config.yaml
model: "CTC audio transcriber"
dataset: "melodies that start on their tonic, played by one synthesised instrument"
train_examples: 26041
gain_aug_db: 6
time_shift_ms: 50
input: "waveform_16khz"
tokenizer: "char"
vocab_size: 20
arch: "crnn"
norm: "batchnorm"
activation: "silu"
depths: [1, 2, 1]
kernel_size: 5
wave_channels: 128
wave_strides: [10, 4, 4]
widths: [192, 192, 192]
rnn_width: 256
rnn: "lstm"
bidirectional: false
rnn_residual: true
rnn_layers: 4
optimizer: "cautious_adamw"
lr: 0.0015
beta1: 0.85
beta2: 0.98
eps: 1e-08
ema_decay: 0.99
steps: 1100
batch_size: 64
epochs: 2.7
lr_schedule: "cosine"
final_lr_fraction: 0.01
warmup_steps: 50
weight_decay: 0.2
Rows from block 4, named by matrix and row number. Each number is 500 + 25 x the weight over its row's rms, rounded and kept within 0 to 999. All counts start at 0. Numbers have three digits each. After the name is the row's rms in percent of the matrix's.
# weight_ih_l0: LSTM input weights (gates i, f, g, o stacked) (model.rnn.0.rnn.weight_ih_l0, 1024x192), inputs 96-191
weight_ih_l0.59 095:528467488510484505471486550489461487523542479512498503514501504496479498496439517537535468506458475482503502461491527483494487543532537515521481511504526485474548469502522464469503461492507471504475509494524451474509503521477445529548542475480477477473526484531465505443493448536513514488
weight_ih_l0.60 108:524507499502476489460504516503485502493467495505534510516503476514479488473510510504492532505487488490513503513495459506530489487492523498459515503482515509521474457533549529502497485489481537445460514560533530488527467486457473535470494538522481493525513507490500533474479507462528498476
weight_ih_l0.61 095:523505475506487493517484529541513521519451462483477501541474507459465515494497527475516514485500461518480462471479489520481491498486512511516523494577505514501512514521510478517464527448525507502506495548510543491526525503477508462444501466525541497535460522503499467500460495516472539518
weight_ih_l0.62 100:500469453514472521469503454482497466542468499530532481477493569479522529522502530488542490523500541510484467488505485490503526503506500517508490483500516440473505501525493484505523522514498456494465532551456514512486499462502497494468492448531506489477477495517495537509464515463466448497
weight_ih_l0.63 139:440457468457477497502497474479527494516534528500469445497492521516446540509469542508475470529522509489492500511517479480517497517526522543497524519486471482483513511521504472485539522506476518508482512495450490510538561516512526500473501461481513511529473512550486508508509468498525528556
weight_ih_l0.64 101:465534446474512530511512533531492487479516518510541487514525488539473463495483516515510499543513539551508463531515469462490520523468519511527530471515466483476522526536518498493545473505494556544488468530492480464500502501522486495465535500541521477487472471503501507508511489476550549486
weight_ih_l0.98 120:502481505511504516516545500506497528500493487466503495532456499520512469459536465434477512515512456526450545528502483456491465548494537486535501513519477489537505512482489509476506484480429564512504484493515530494462492471524494514477510539508477471496508468544496511488524508512504514523
weight_ih_l0.99 097:530505459465456486537489508477508526501512489526502516475475539471511518474508484532469489487495506525469484519502466502486537491534447493490522513522482551559525485486487488545498524452528492518517463547521499513529542492464512487469475484508545489504477503546466495501482465502468527544
weight_ih_l0.100 114:503473527517549476475498493521494500542452525474495477488470548468505513496482496483499494461481513484501490473521492488477480434483476485488507528555460506518468513466485513522519528526573531505490485466488520524521461466507484481491500509504536467521497499526464544486467491499494476490
weight_ih_l0.101 090:538462528495518536506510492531516490539532525515497452478531537510508520519511482496507516521486537492506470474473489510484482482509527519513544545483535493512534488452509512520481452500552498504463465499528488512482524494465567528509524504537484454477515518482478496522522533473493481504
weight_ih_l0.102 108:487522558506506547505482480509537518547463490483545502479506494482486507519488502510469510504517498488517528512483534503493473458458485533503522480537446511493487533496516489511528460477514510456546498529506519467507480503507508461529536523495467439447533460491514536506494531523490504475
weight_ih_l0.103 110:522481451465536505496571523560469532479530527532509507508447486469524501471526491511489484507503507491544533524494450547520486510478455432470527524536521482521518498480495472490516503483503539457521492542525508486502513515473498519472514514525514445532508507496512522491504494476496523484
weight_ih_l0.104 096:497532477510524541494472529518476533508498489476467497546516509520492551509456532527502480522495504507522510514477513533459518476484485482483461473499498533493512462471521463506548467522508496519497499493452510489453475464501490469528440526493544535474471505498532481506512515529534488545
weight_ih_l0.105 099:522530517457540513540550508578493496482511504526475516486519479493525538480520462495534480518476488508511522518431501458465489534521494496515484492479514495519515554473463487510536519500524510505506474512520504457497464522492476463530478530504498508512516509497482454466519500484480539519
weight_ih_l0.106 113:466444470471500506482520468522468528520502496471495514515482505495533469490499490495500488510508510512480564495481516492494498464532521479461529492531443516502517481536511486511506536500539466456515500491535501474508540537513495494511508467487525501476528459480531504533466505483484527515
weight_ih_l0.107 105:511431515489480471510542475527480475533503512512462486456507523501521522457493509495498529464526501519491479444549472483515479515509523515520533516528510521513484472512531524518497509486538507515486509480495543495535520475493492515503529489477526445503504481560506538489491494500485453502
weight_ih_l0.108 099:517537543486530526489530510492500451517500515503466472540496495487537526477519500454495469498486487448504490460516475441520462482504526495498493464532460535505526530443516467504521525488461501490530459516521483515526470518502476490517533478530520527452507460507501527506495498544494480532
weight_ih_l0.109 106:527514527513525518531516472516458534554513516502493473481480545518493488467481516537514490524492510529487488504440504472485513515456493510477518499540503481490484510452474447527471475512498488479508520515505487520468487491483510447514457520492530461478546532487465523503471548521476493466
weight_ih_l0.110 112:532480496546478484450487465493516491447499477484526517507516524536462458489473486529508498537498518540535519520487544544478505506458495465525500498468508461474541505491487517499476492475456462460506499570553489475483461523493515469450473498474552507490508502521518491516480535499494535525
weight_ih_l0.111 096:496480484488529553491530507540493533531456496514428499530531538499528487527504500490459512469510484483535474488524506498524540464503489484515502503523476511492519519511520490479517491494462485515470499521473507524532493486446471499481529499537533475494522468479512474522534509483492489521
weight_ih_l0.112 141:482435519458489479515532512517517504465511498521513504504555511500510493518498508543507485473514493540545506496485441519496517498516476460471499490525476539514523536515460512485472483476514515520508515499491467487531508484504553515494557489509497479533462527533474504494479480520477517494
weight_ih_l0.113 096:499465485464488476531453548512513515483469506515506458502485473505540563537462517506524520516537514471541513503519529488538511474456511511507493515506511493484488535509466457494504508540532507516491484459527490534497504487499494493493498525498498442494466498498529515502458490502496534559
weight_ih_l0.114 092:487456536483462470497462486533532545530493488515485491499498542484508543530511499467507502531521541454477501511486514525489521460481459476495520479497463451526537518512514486486525485493525476528451534471472495488497527457508490548487478510543482467473507535476479493529553467469499513477
weight_ih_l0.115 103:485501498510518491495520493534521501488521507500524473518529503531485508512502484517470471505479474502477520499511472532484479538507522450496489533532474484495503522517506515445509453523487546529491508555494515508496546454521498545497511491483473421514510494494523529482501524521508504458
weight_ih_l0.116 090:547467528482497476478528517485512475471460500484552514465527518523487484463520463483489463489528478544510487519503450528498479536489483487497532523476483527531462513545491498551505519456524528517519538512552511528503508538450500497453507483510478500491476496497527511494470453469437554512
weight_ih_l0.117 117:456466443466476509510491476526483508459482508465502490470544496525470490478485544472482530527479475498515522482514520502481479520530510499500525461483496545518520472473479532481502524523497542480458532506469487489542481520467509541480541484473501485527503517501486518505505520490495498556
weight_ih_l0.118 096:521483518530481492515502500480471525546492483529485482503491519512448523520473520490497518523509527512459537491523486464493532505468542489474503530546475485482494488512480463540556519487512523456496519496497535509509478461502463531470488482532485490481487460474505522531475470500522465521
weight_ih_l0.119 102:456525485513524518501484483481481520476475517453494451565501490523461489521511465475475522459530503468528533508507505551535486483510510517497533496539511458484475509479468441467477473544486520516527483544526512498507515483513522495553467477525513446496491527470474514484473512463509502515
weight_ih_l0.120 103:461520503454491526523506505524495448508474527507490521458471487459474528506494477503464519464472488526526530476475488468479512521510506517501513496541511487518514523532485516515479540487489525464527537512485502515502487529465534486506547450515503526532489418467496508501523493535470550513
weight_ih_l0.121 088:506531490510542516535473481495529526550550501469503494532463521481521515522514523476457488521546505475509537483526502488534508524494506480517488508484509523523506472511463543497534525531521520484526533526475508523456486476540519513490472492501480462476483461458547539477471529475535483470
weight_ih_l0.122 120:463500498463543502514546485512490539465500482478492538537469529512503492494528513461465526500511465518487556504497480494517539445500506489465512507468480451546481436499518495484531544493519511504508505544496513500471524503505474497516504519532499513506525440524526485497521552519511500492
weight_ih_l0.123 103:514530513441525577494536460490470509482501496531502476494530445521536503523457478531523471506511477504509477480485479534507523548491514472533482464553518501479472521507514515444480485493465533509485494478472477489504513499506536490517505492512507493524494490479509493526486469540503482488
weight_ih_l0.124 091:483466461464488446485518482503470491499528519500468486498520483475472539495458497531530518504507502494527507448472488481495534510529498501509479494488540523514535517460485498507542495486521461445484475524512520522499519516489491508483544510490503526531453499560475487467486475506519538486
weight_ih_l0.125 108:491471489481541450533490451501567497482513471495531505464551505499477515488465467464457472478521500541526456509477514497481519519518525492505516499484499491523505489494457471463463491489537504519495495543499506480502533515513519511505517510483491505541448493474443508480499478488497494499
weight_ih_l0.126 133:531500476478521567502499475529537469514497503534479495500471498476516488485478495550496502504496508503498522492491471444487458511520490509524480504528498518531492503483514508457495531495506519462521495482474478521531544507514497484497577531507490453467489458486457450487538475483532510495
weight_ih_l0.127 107:482479515483472549515520517458516459491491488531498502499548531485448542542490502498489467488516524532501521483508506471507482498479473505464520474512464467461491517505454466476458479486478521552521497519485493478529557477537521540519554513493515456497477511547472495474466481479451493495
weight_ih_l0.128 125:488465454475491464476522475511509494509533511518499456468560499502485473480465529499490510523548513491572493476515475529522500483518456485517518461507468534494486497456525474484496544499496465513533519523475505514512523510572545509491503478520493486529509518546471497560504502518475466482
weight_ih_l0.129 093:509502507490487499476525519497486478486549495475535497514467505501523471477480517536474475516475467509520504468525481474485500488525512473498475484509527518489513468516502519455491484463502524518502522551512467503470504524478517462561482476536459504509521501507503508499525455477480514517
weight_ih_l0.130 109:498483456464505477548533497523473525519499511506547510469484503514461496505428511505509480509478491516514482461486495496477474510478525484511509492549487576521498497507513496445495450535512533510487516507509495525492535465475487502486521479475504472488484478459487486505501478493499493493
weight_ih_l0.131 090:497515515535517505460496478489482537449478509475487489468516524536432473484538470476517506484504481487509529497519522486516502482517506496448510467481506498532510462514516546517490522537459504546524533511472530465530553447490490539472527465475524481534460528519490483527506535502510488484
weight_ih_l0.132 093:510480542486542470483537515501471552540458512522496473533531477538525542460483499498496509488513505492508523468503459481517468468464479479451526541530461498536455509499491525483526452535468470485526500509518543489467484462491481462543546505505499510502501451496462547478530476480505511519
weight_ih_l0.133 091:455516533463498473493492518478461536497503505526519501536468508473516523452534473511472543492497476494511503546520483453542474468499501505477508532479450494507488494516473460507490524515541546528534515533523498491463526451523531481504518486507474518537503451483479510514484501493499504533
weight_ih_l0.134 097:501473489509529475479538464499498515507479464483471489486514533469466457503469501503492518522474465511523485451462500523502499525481469465498568527489474511469493486469482517521548526518540507469551481491541513469501503516511470517479512471512457473534507513496498467522508525547506537486
weight_ih_l0.135 107:470447529468475490493524496510533500456548526483484538511457515467499526454507499494485489526492484480542524484516494496524533473453499505517510539485444506449516481543469526508499490490477466488536525529476543461453526517521481481456490510512504512491511476467543495492542512532508532487
weight_ih_l0.136 118:495482546501452496523517477500517462539489513515466469487472491518499576542463496510485479503519514475487507511527501487460456544518509495518491502441499482489553501488480455526529483523469498521541490459474509511497491511517506508512528502493452477483489497521466457509513462504512497528
weight_ih_l0.137 101:452473521510535469490514512477445491504483491518511502477480461488514531528518504505516515536514496506484479522506495491534516533474483532491529528483507527465523536522489548507446483526499462524490536507498470492489505538519473532506521478471528522525521522489496462487498528485525527522
weight_ih_l0.138 096:457459444489515502498519466562480486536522507492478505465473562479526515522514478520454507511537485472511540487516512521531466472532471528516522559483437501509495492500485482491516467514504470546507474473504541530478504503532495511492471471533509487484493540508508495522462513490492519486
weight_ih_l0.139 102:515460484468496532484523479511534521503537468511471457492468513498466501520494519490535553475438511500535512515514513488480488498465465483494544500490479482502510458504483526483500540529495465494529536530528539500533500517471499459509525463534520532530458447534516510514494505494502526479
weight_ih_l0.140 117:496523454476548544482486498484527477461488474486450543487510518508532495504521529474531483518455551512508456516472493451477504531517487522500524492465477500473538515521496472484495496493467506495520489499489490519538526521489522482468531520485482530521515466515491465470524534528526509538
weight_ih_l0.141 087:480484466500511540515540499479512516477527522520507494487494505472498483523509452533500499487465508493469481546534491471477506520464534504486507514519487471519509530525497451459504517472477499499530514558516508467514542511467487461495532526505541503461506528552466525476526507537459523468
weight_ih_l0.142 098:488503491510530580518510494507542501494502479532488482529485525489469495468475506535472469494489455489519439497494464533503474479499532497508522493521521496491473476520535492512496483469494534525504523512468523515499481513460537477482569494481478482477530536490508475508525536493523457506
weight_ih_l0.143 110:503512502474493571507548488518536475507526530566494482500507496490519522455495476516523496481464533510473525493483526515476467515516522544543493498524528509481489543492470520458526524450482530491532498486517490482504567507499451500493509531513517521463514477497497449500501490503485468467
weight_ih_l0.144 111:516493492504530523463504500522506511507541485562461481490481520486480535518480546567556477481536518539459488520537453494489483493457459474477490508516518526516479540493472475490470498517466534513494530481504498485480502503526493442521535515499472518487524532482467517475508502501513479496
weight_ih_l0.145 091:457469496522558476529520523452502531539487485455527487548474493462504532533513498495507471498537514509507508490475520476487543480493542526473511534473476479530502463466480520540531511515539467491509542505513476508534482480535483502502467448477554541521453488477518509533505504479526507523
weight_ih_l0.146 102:472457482535523463504509474551462547538530510511498502496492577496497523460465510478512500456537474523517536492529479520529524475470480498472535489551502498532502469486481507499536513499487497470530487524482552480539501484526561496505482483510513512495507479493538514545484504486487489497
weight_ih_l0.147 099:512507512475525464492472460467523497501539528483528499458472507501477494484528484484520509487518481506521490528483526475495510539474506505528533472533512551481516504535531461526478487483481470485478481558484523488556500515494496524549478509481483534470501467487555533532463517487482529478
weight_ih_l0.148 143:474459487474520470495523477508470497538528505526510488495537500464495503492510475539477469509518497559556483494537498520498500489460506504495502514537477522479501543522450486498474496479514499544503545548486500508495509517530538496509498497479511469543487485521488487505493508555476536536
weight_ih_l0.149 098:503482557487495512476529467537497520500503462519495488518501502487520489559491496476496487513497482468514544517471492528566498496498517525503516497513480524527549499519522486537506469518536506513509528472539497492485529488467446466496512480504478506498474458490487489462502468498503534504
weight_ih_l0.150 104:497449494447513476499554483474514517510525521502551519516540502477480482462513511528508493448476506517528532470488468534540488524523504489471532503515521549536494505533502532504504527534526525521505463506546504512485514495529512482482494513510523526506475503536478477502514475470492488466
weight_ih_l0.151 114:476488490485496465538488524526474520465485450535520540534531509551518510520531483529527522455517513525516490524487518542492501465500510518481530535461461488506505483523516507482484463530494474455530546471521500514491507455483516446488481479530500499525447496504506475478500526521500483502
weight_ih_l0.152 101:508470509509514548484539496520507470499470517525515518485491522487477508466535512495472483545510517519522524467474490455474499551503523494517510478541468482508493499524480512519498486476529557447550503515480519528470530478504490504494539498490460496466501485503498485502461497477521466476
weight_ih_l0.153 091:480504534528471464483486465469484496526465542475502511554519542527504483524477457489492462516547527512517510470523542489496474482444496526535522515482463457522487482528513462476510487526454504527514536538478517492451532499493553500503450531463499512491470450482489503499511525505480516474
weight_ih_l0.154 102:527475557514518517468494513539517512504471480502492497488539538506502513462512532519453506478471490482476545471479496491492471470499502460485527505487448530519530481490522480446486503532489532459509505463519507479491515478514529496503485454480536487520527505529469513501526486483489479472